Rows from block 4, named by matrix and row number. Each number is 128 + 32 x the weight over the matrix's rms, rounded and kept within 0 to 255. All counts start at 0.
# fc1: squeeze-excite reduce (model.blocks.4.se.fc1.weight, 48x384), inputs 96-191
fc1.0 [132 130 126 126 126 124 129 126 121 131 128 129 127 127 132 121 129 123 131 129 120 129 128 128 127 127 128 131 131 129 124 130 136 125 127 127 125 127 124 130 130 130 130 122 124 124 129 133 129 130 128 128 124 125 127 124 126 129 127 130 127 130 125 127 122 127 126 130 132 128 124 128 126 131 124 130 123 133 127 128 129 128 125 121 123 124 127 128 131 122 128 132 127 131 132 129]
fc1.1 [169 142 122 191  95 139  46 124  82 126 161 191 136  75  51 111 115 135 113 173 207 116 173 104 106  97 130 104 160 105 116 177 117 134 162 147 105 120 119 150 127 138 121 207 112 152 126  76  64 208 165 101 149  95 119 118 132  91  97  79 101 190 108 136  87 167 222 136 151 152 137 131 106 129  94  99 103 125  88 109  89  98  79 131 170 160 108  99 146 126 201 128 112 132 135 105]
fc1.2 [102 149 136 119 106 169 133 146 125 101 131 143 119 106 150  72 133 103 123 102 146 111 124 107 118 103 110 118 199  85 126 107 124 124 138 111 154 134 125 151 120 141 112 201  95  96 115 137 138 152 100 132 150 149 138 155  99 138 111 120 149 149 115 162 151 159 115 176 101 135 155 129 104 144 134 104 143 157 115 142 135 149 109 147 149 164 134 132 118 122 120 139 132  98 102 104]
fc1.3 [153 154 137  85 111 153  85  82 215 102 100 141 121 166  82  85 123 144 149 129 124 116 128 141 113 106  79 113 106 144 161 204 108 129  79 145 145 101 115 125 127 199 112 118 160 110  73 143  98  55 132 132 123 174 145 117 146 104 140 164 216  67 147  97 140 130 125 138 102 144 144 124 142 155  90 145 133 112 158 142 139 130 169 141 135 156 208 148 176 151 104 184 102 100 131  83]
fc1.4 [127 177 141 124  93 100 164 105 123 132 154 146 105 131 122 113 159 121 140 130 154 125 170 110 179 153 185 141 180  85 120 151 107 155 129 129 150 123 180 108 162 178  58  56 141 130  61 133 125 156 146 146 107 145 105 142 141 183 126 134 153 118 129 100 105 158 181 115 155 161 144 127 169 109 155 120 121 147 127  92 158 129  84  73 107 133 140 123  88 147 164 137  89 104  77 169]
fc1.5 [119 153 120 106 142 141 132  96 133 105 105 112  91  93 135  97 154  73 119 126 104 131 122 120 174 176  81 152 168 152  51 102  85 105 106  76 139 128 151 112 134 107 170 194 127 144  80 102 132 153 110 161 119 134  90 181 139 111 144 107 188 115 116 125 149 162 107 255 139 169 146 135  81 169  90 139  95 124  85 138  48 149 143 112  89 144 112 127 157 196 129 125 168 135 178 102]
fc1.6 [ 86 165  88  99 183 136 136 112  94  91 170 110 140  78 123 117 116 176  89 119  86  60 150 104 143 150 161 111 173 137  68 150 126 130 103 176 187 110  96 104  89 126  68 145 115 123  90 114 100 104 155 189 136 104 114 115  86 114 105 124 236 163 105  78 132 150 125 132 129 124 133  91 208  64 107 143 128 174 133 140 125 110 117 193 106 151 123 144  98 163 153 153 125 160 177 120]
fc1.7 [145 141 134  95 146 104 184 139 123 116 121 104 176 149 174  93 123  81 109 153  95 150 148 176 155 144 122 119 149 115 107  76 138 149 115 136 109 153 141 116 118 166 188 104 175 145 110 111 147 111 138 100 130 126 124 171 146  77 120 157 250  52 138 159 182 140 146 144 102 154 132 155 134 156 164 136 157 128 144 133 129 176 139 127 131 161 145 106 117 160 120 115 122 133 197 154]
fc1.8 [134 116 148 117 157 124 146 140 146 126 132 127 106  96 104 111 129  50 106 119 156 123 156 132 185 106 126  77 159 153 154 175 111 102 130 106 110 118 157  93 116 115 145 150 120 154 113 134 155 144 106 197 122 165 105 125 131 154 106 143 114 115  85 156 108 123 119 149 148 101 153 110  94 108 173 141 121 135 133 156  91 128 154 129 109 146 138 156 107  92 195 153 136 140 129 125]
fc1.9 [158 103  94 129 189 183 128  98 118 161 119 190 147 183 117 109 100 123 149  92 160 154 118 117 163 136 109  81 114 206 164  98 119 150 153  87 163 117 120 133 151 146 115 127 119 146 165 149 121 130 134 105 155 119 183 106  97  80 126 145 126 111 160  71 118 157 106 122 138 135 179 116 101  96  92 114 171 129 144  76 145  68 128  80 138  95 150 143 163  88 127 143 117 111 119 121]
fc1.10 [144 147 105 130 237 167 183 103 153 106  94  90 157  93  90 133 171 102 145  98 123 122  96  84 152 101 157 124 162  74 175 137 146  82 135 110 137 127  78 106  92 116 171 107 122 142 113 114 141 157 126  90 142 166 113 189  82  92  95 110 130 121 181 103 152 100 140 183 107 126 164  44 130  92 144 132  95 126 138 133 119 198 139 161 129 170 172 168 142 189 168 137 131  83 100  85]
fc1.11 [ 97 129 162 171 143  91 117 165 129 159 127  87 149 174 160 155 137 171 145 118 105 189  95 148 151  96 135 144 157 161 134 106 126 114 128 158 148 123  98  43 140 144 132 107 145 128 116 110 118 142 160 131 127 115 192 116 107  75 118 139  95 151 120 125  83 133 196 111 149 109  91 129  42 155 134 148  78  97  72 121 105 105 181 117 154 160 122 168 126 211 144 111  57  86 119 115]
fc1.12 [102 107 218  92  93 103 178 134 102 132  98 120 133 140 178 132 125 123 143 147 156 149 110 159 123 163  93 126 179  93 170 110 131 163 146 127 118 194  92 179 135 163 110 152 149 127  86 164 122 158 145 120 144 171 112 102 173  84 204 166 143 181 177 131  80  93 159  50 117 107 131 125 123 143 173 117 125  92  97 108  91  67 117 105 138  62  85 127 188 162 155 137 149 109 126  97]
fc1.13 [121 152 143 154 150 171 166 171 154  82 151 191 101 143 107 193 142 144 145 164  88 161 113 153 119 100 114 147 139 110 140  96  38  87 141  88 102 114 120 138 186 117 146 101 111 117  95 184 127 115 107 112 129 143  73 111 132 160 127 132 114 143 121 123  75 119 107 122 117 183 135 181  94 117 125 135 161  98  72 162  84 125 176 135 108  61 119 100 194 185 110 153 121 151 202 158]
fc1.14 [111  62 110  91  69  47 152 168 142  94 144 179 118 102 111 134 139 115  96 128 118  86  48  94 101 139 167 139 119 111  65 169  86  73 108  91 119 154 124 128  89 133 169 168 117 123 132 138 111  85 119 153  61 136 153 220 126 102 133 102 163 185 120 118  90 115  87 133  99 120 146 139  83 119 130 145 133 118 112  96 166 123 112 226 167 103 133  97 157 134  82 143  83 189  60 113]
fc1.15 [128 112 152 125 168 127 155 124 120 156 101 155 175  67  85 145  98 143 140 124 169 113 108 143 145 110 124 124 169 140 139 113 160 141 111 138  95 126 165 160 132 135 141 178 151 138 108 226 169 144 113 145 154 202 121 132  85 137 123  94 111 113 165 143 115 149 147 140 176  82 168 109 183 125 147 128 122 153 155 176 190 147 136  90 112 131 112 106 133 128 150 124  74 203 151 203]
fc1.16 [ 96 117 137 132  67 101  77 159 119  91 101 103 192 177 114 143 142 194 116 186  75 171 124 119 133 138 157 153  94 125 126 126  95  94 127  93 177  53 156  86 125 109 135  81  78 163 102  92  92  95 179 175 124 119 139 127 128 103 171 176 131 189 130 149 122 132 215  83 143 121  92 143 136 218  95 186 146 155 177 130 126 133 143 175 107 124 130 176 107 157 214 170 140  93  92 140]
fc1.17 [109  93 116 172 120 136  94 141 174 112  69 146 119 100 108 140  64 139 141 147  83 152 129  47 149  80  87 107 117 128 183 138 130 113 153  62 162 144 140  85 117  60 160 166  91 135 145 108 123  99 114 100 129 154 193 151 141  75 142 135 139  65 165 147 127 101 132  58 143 130 110 137 125  82 213 163 198 123 142 135 134 136 100  74 108  90 152 148 141  95  60 116 187  89  97 177]
fc1.18 [ 70  93 100 153  71 111 146 117 106  86 118  74  83 134  52 140 126  79 167 104 141  79 180 116 173 142 173 143 137  54 174  43 179 123  84 126 128 197 118 163 151 127 188  60  67 136  64 140 142  94 113 149 106 150 127 119 187  92 108 114  92 113  83 145 139 179 163 150  76 121 118  80 159 131 196 150 102 173 126 193 102 102 193 138 151  97 200 155 138 154 134 122 141 130 152  73]
fc1.19 [149  86 165 129 150 156  90 116 145 140 161 169 148 134 119 175  93  80 125 122 100 132  81 163 133  75 148 142 144  91  38 172  95 130 150 116 148 115 147 112  97 133 130  74 167 186 226 138 102 111 152 130 166 171 140 111 118  93  73 100  71 145  98 162 154 107 162 154 179 119 177 170  74 114 153 105 125 132 126 178 153 101 104  59 125 165 112 174 139 114  93 133 106  90 128 132]
fc1.20 [100 125 122 155  92 132 145 129 148 144 160 133 142  83 158 138 124  90  77 130  76 134 206 134 137 143 202 111 121 111  99 168 180 132 147 131 149 123 120 108  99  80 111  80 137 166 110 155 186 159 157 152 140 110 217  77 150 107 124 127 219  92 138 167  46 177 117 122  86  85 151 102 150 116 128 109 179  76 147 121 153 135 140  99  91  95 119 165 111 127  97 115 142 147 146 100]
fc1.21 [123 140 101 110 125 118 115 147 175 101  94 167 130 133 168  88 127 122 133  96 109  84 100 100  77 140 105  78  73 164 128 117  93  98 132  84 163 151 114  93 178 171 106  67 153 179 255 113 126 149  93 184 199 128 168 164 165 139 112  86 109 114 135 109  82 168 131 149 159 112  86 143 140 154 152  99 134 160 103 149 112 115 167  54 166 170 156 163  92 155 135 171 177 134  89 145]
fc1.22 [110  77 188  81 102  43 174  88 142  87 155 172  77 115  53  60  88 109 116 164 153  79  85  80 176 129 136 215 119 155 173 178  78 121 131 193 123 140  88 109 128 128  72 111 143 142 133 102 125 169  61 178  83  85  84 118  89 179 100 166  80  79 105 144  91 154 141 126 157 186 133 128  93 150 117 108 171 186 145  88  86 127 127  94 170 126  84 134 145 151 156 134 157 158  57 121]
fc1.23 [149 186 141 176  85 219 141 105 134 119 117 126 123 151 131 144 125 198 130 145 128 124  77 114  97 177 130 193 109 166  93 155 102 147 150  99  95 120 160 117 162 154 149 113 145 182 160 131 174 125 125  88 125 159 105 122 144 138 124  92  97 200 119 164 173 104  99 158  89 150 101 136 121 175 101 106 200 164 120 120 125 175 120 128 165 142 103 142 201 193 123 193  98 175 113 156]
fc1.24 [125 117 130 122 145 121 120 125 190  96 129 155  88 126  91  56 129 142 139 127 156 109 218 142 148  89 109 150  81  81 101 145 137 118  70 162 201 118 123  88 142 105 130 212 168 130 113  90 161 148 118  85  60 203 132 166  87 164  82 107 162 162 152 158 134 171 168 131 183 132 146  83 120 131 122  80 140 122 139 129 117 170 159 188 138 140 133 109  87 131 123 139  87 182 116  95]
fc1.25 [130 202 126 123  57  28 116 114 100  96 180 116 204 135 123 133 123  96 174 144 103 141 123 113 149 119 193 141 119  50 137 169 103  92 153 155  96 146 131 176 130  85 140 135 132 131  87 131 112 172 115 112 178 110 129 131  91 146 124  68 103 126 145 138 199 122  90  94  81  69  84 137 189 117 138  76 144 125  93 104 160 136 140 132 136  89  50 175 124  99 115 101 115 127 165 151]
fc1.26 [120 206  71 106 101 134  92 109 155 166  51 158  80 121 102 102 125  77  89 244  91 120 141 130 144 145  78  56 111  77 172 111 139 150 133 133 124 126 123 135 168 149 123 123 134 130 133 104 136 150 129  92 154 148 150 112 106 169 113 159 115 128 155 160 182 165 115 106 193 135 147 116  96 133 108 149 198 126 135 123 127 124 113 146 146 112 140 141 211 121 119  97  96 154 120  95]
fc1.27 [ 98  58 131 111  71 153 147 103  97 114 145 114 143 126 111 108 147 140 129 125 111 156  68 149  80 145 166 159 146 116  90 178 182 130  64 157  88 172 112 117 164 115 132 199 166  81 126  82 135 107 182  96  82 121 132  92 178 127 159  85 143 116 105  88 140 133 177  95  61 155 146 154 181 156 110 162 172  93 100  91 122 157 176 121 148 123 127 149 174  97 173 122  83 129 163 107]
fc1.28 [130 115 198 114 138  94 117 110 127 130 131 156 118  62 102 148 127 174 117 168 117 102  52 152 141 126 112 124 118 195 185 153 131 121 159 161  68 161 107 147  96 158 172 159  55 144 162  95  87 180 175 135  90 111  94 141 119 105 139  96 110 154  96 157 129 142 121 156  69  75  87  95 146 111 140 113 185 126 116 101 124  96 114  90 177 167 103 162  84 112  59 164 181 104 137 118]
fc1.29 [135 126 102 115  81 171 152 132  56 140  86 152 102 120 162 114 135 124 103 115 129 101 105 168 149 192 125 107  46 140 112 177 106 117  63 143  85 130 123  57 124 154 106 122 140 194 129  85  78 104 144 144  84 174 204  90 137  97 144 126 145 134 190 146  88 129 147 106 119 133 115  83  48 125 131 119 123 121 100 139  74 189 166  95 155 133  63 130 172 112 116  77 154 129 175 142]
fc1.30 [ 89 106 123 177 108  74 120 116 103 134 125 100 145 112 136 169 124 139  87 115 150 109 138 133 112  91 154 145 162 122 220 161 187 107 122 122 106  97 124 154 113  97 118 102 106  67  96 182 115 192 124  50 140  92 122 170 158 125 106 115 162 153 140 133 135 130 135 105  70 168  97  94  46 215 150 162  79 130  92 163 109 118 150 157 107 167 132 134 144 152 124 123 201 124 125 109]
fc1.31 [ 96 156 149 109  92 111 146  92 152 119 151 139 148 130 111 104 149 125 149 107 131  64 133  96  76 105 126  96 177 142 144 146 182 137 118  97 126 110 160 150 221 150 102 104 139 146 127 101 105 132 118 113 108 119  93 141  60 140  88 117 122 125 116  77 125 116  48  51 120 136 123 144 112 103 121 119 161 131 127 116  96 103 211  75 123 109 141 138 132 127 143 152 159 146  82  98]
fc1.32 [126 127 114 139 104 171 151 185  95  69 205 135 122 111 172 161 192 158 123 101 111 136 107 172 111 147 134 127 101  60 111  84 142 177  77 100 111 154 127 117 111 114 118 126 168 113 178  94 150  95 170 198 156 102 155 127 101  90 165 155 127 101 167 113 116 115 123 103  88 108 128 142 132 105 109 131 123 120 129 142 109 168  92  95 134 148 109 120 146 145 121 125 189 140 113  98]
fc1.33 [128 156 127 157 137  89 106 141 128 185 159 135  89 119 117 167  93 150 136 100  74 106 145  86 156 104 132 121 154 154 117 137 147 106 134 205 141 160 146 196 179  95 163 126 147 135  78 220 113 139 122 139  77 122  84  83 104  91 130 143 184  97 133 149 152 140 110 117 100 151 118 151 159 139 149 167 152 142 109 118 127 156 158 181 133 151 150 121 172 164 138 116 105  89 129 152]
fc1.34 [ 75 137 127 114 105 153  88 160 110 138  86  95  70  72 109 147 131 158 132 117  94 137 145 153  75 117 118  56 135  88 163 142 105  99  77 129 128 141  67 113 123 138 132 179 164 141 153 122 132 196 102 109 179 131 131 129  80 101 170 188 130 134 125 184 117 186  97 177 108 168 150 112  84 109  86 193 106 120  98 146  87 148 163 143 134  81 147 100  88 113 125  97 133 153 175 119]
fc1.35 [132 157 146 184 195 134  92 134 100 153 141 109 153 137 142 134 189 156 112 112 163 148 103 105 109 131 145 173  97 158 102 112 143 150 120  51 189 130 113 141 130 137 170  93 159 144 130 124 123 153 148  99 136 145 101 103 113 113 167  74 141 109 137 119 167 125 154 158 130 115  97  92 159 128 200  65 121  87 133  97  71 114 159  81 108 146 162 129 115 124  96 145 174 111 193 105]
fc1.36 [111  69 176  98 124 111 120 103 158 103  99 133 141 145 107 125 159 127 155 155  59 108 151  72 106 125 111 130 170 136 157 144 151  89  86 102 175 152 139 112  82 167 111 149 105 146 128 122 138 170 120 108 137 145 141 116  73 157 133 201 159 117  92 133 134 140 140  87 102 135 108 120  90 164 131 167 143 107 141 164 109 129 122 118  92 219 140 148  98 115 138 132 167 168 140 109]
fc1.37 [196 120  81 130 129 176 150 108 145 103 171 120 146 129  81  77 165  94  68 133 195  71  94 145 124 129  97 120  77 147 109 126 143 145  58 143 134  92 141 158 146 168 195 139 130 118 145 126 102  85 181  59 110 178  49 154 147  50 118 158  46 141 108  89  86  65 109  86  89 141 143 122 143 171 133 128 127  98 138  64 141 168 156 103 115 136 133 157 152 142 132 177 142  67 190 111]
fc1.38 [155 152 199 163  94 109 176 176 113  85  87 134 132 174 114 102 106 110 141 188 142 135 120 148 135  62 122 174 116 103 114 133 128 132 102 132 124 164 154 152 130 177 168 141 109 162 133 126 107 157  88 136 150 145 126 152 116 135 128 158 143  93 128 115  70 171  64 135 176 131 130 149  87 120 113 156 182 118 103 102 176 159 199 151 116 138 146 149 153 105  67 145 151 125 125 136]
fc1.39 [132 138 145 148 116 128 100 103 103 135 135 200 132 130 164 135 169 120  73 126 146 158 113  96  98 184 160  66 165 140 130  64 147 114 130 163 123 154 142 153 174 136 136 132 118 205 133 174 135 112 121 182 111  88  77 108 145  95 158 138 174 183 139  76 107  78 122  99  91 132  85 124 144 153 134  89  95 135 137 169  97 174 121 131 137 122 136  80  98 149 107 185 129 138 142 153]
fc1.40 [115  86  87 112  87 119 150 124 164 123 126 124  99 165 138 167 133 108 120 191 124 134  49 117 160  97 134 112 142 161 158 162 129 160 130 127 116 167 102 163  97 136  78 104 108 194 174  75 131  94 136 172  82 203 126 198  85 144 168 109 183 131 137  84 166 161 155 109 176 177 125 115 143 120 132 130 159 160  93 140  95 131 134 145 164 150 177 160 101 110 107  96  67 114 165  92]
fc1.41 [127  89 132  79  50  82 158 103 173 107 144  69 161 117  69 165 103 122  52  97 144 110  77 114 122 107  92 114 153 112 149 154 147 197 117 108 127 127 126 122 105 109  91  89  99 155 101 154  99 119 144 123  94  88  87 102 122 169  53 122 137 174 159 102  97 103 124 118 133 161 135 138 141 162 151 153 126 144 116 169 141 125 159 146 134 164  86 155 119 159 100 111 106 132  97 126]
fc1.42 [156 149  93 165 133 156 154 105 125 103 144 178 164 122  88 159  85 158  85 166 106 156 105 113 133 101 151 123 168 191 145 142 155 113  92 204 132 124 146 197  91 125 138  92 150 169 124 186 145 116 112  99 119 126 114 123  88 137 143 153 167 136 136  82 125 139 180 120 162 105 115 136 125 165 144 144 168 186 139 117 194  89 142  80 143 161 125 149 105 144  85 124 117 165 171 116]
fc1.43 [105  55  88 148 128 153 183 161 105 144 114 147 105  87 124 108 130 124 150 144 111  90 163 165 168 143 107 201 118 150 145 149 135 178 108 135 150 110  98 143 144 117 155 119 116 189 140 145 141  93 133 183 143 139  70 126 169 129  99 148 165  75 122 148 116  93 162 111 147  87 108 160 130 111 122 120 135 118 138 113 131 182  85  91 144 106 102 157 103 141 131 164  78 100 138 111]
fc1.44 [117 118 118  91  60 218  71 134 120  77 126 134 140 102  86 136 158 118 131 143 149 114  95 156 137 127 133  91  98 122 114 110  89 151 172 117  95 177 176 136 121 127 156 137 149 135 187 150 127  58  97 115  97 131 157 159 135 113 131 142 100 159 130 128 134 113 111 151 144  99 139 132 201 172 112 152 105 146 104 203 135 150 138  77 159 108  79 141 116 162 100 134 141 138 201 134]
fc1.45 [133 160 102  93 108 123 112  82 120 147 141 102 146 126 110 156  85 169 115 158 111 198 163 111  79 162 130 134 164 149  83 150 148 153 155 120  90 163 116 150 162 136 144 158 139 152 149 122 138 125  95 104  91 132 161 160 107 195 117 117 115 118 147 130  45 151  73 129 103  93 112 133  88 156 150 125 131 152 106 113 186 114 112 135 162 127 171 110  97  95 132  81 111  92 119 100]
fc1.46 [141 144 148 100  86 116 136 103 131 140 149 126 120 116 139 115 137 149 128  74 138 125  94 120 165 144 208 175  75 133  62 160 154 159 120 102 125 180  43  96 171 131 134 122 176  77 128 168 131 166  94 124 128 150 144 129 106 112 126  92 139 133 123 172  90 125 186  90  95 176 123  94 139 110  99  74 105 114 130 196 103 139 126  64 109 120 134  97 150 149 125 114  79 103 111  87]
fc1.47 [ 72 168 146  90 108 141 111 126 117 167  89 115 145 110 151 133  74 147 114 144  91 102 115 129 155  92 153 131 117 128  92  89 124 179 107  97 150 194 133 137 125 120 149 128  79 142 111 131 115 107 131 140 149 162 106 112 168 173 148 141 119 118 127 195 108 133 145  93 157 202 190  90 136 158 140 146 127 173  95  87 102 157 188 119 136 138 114 155 124 177 112 130 163 148 130 144]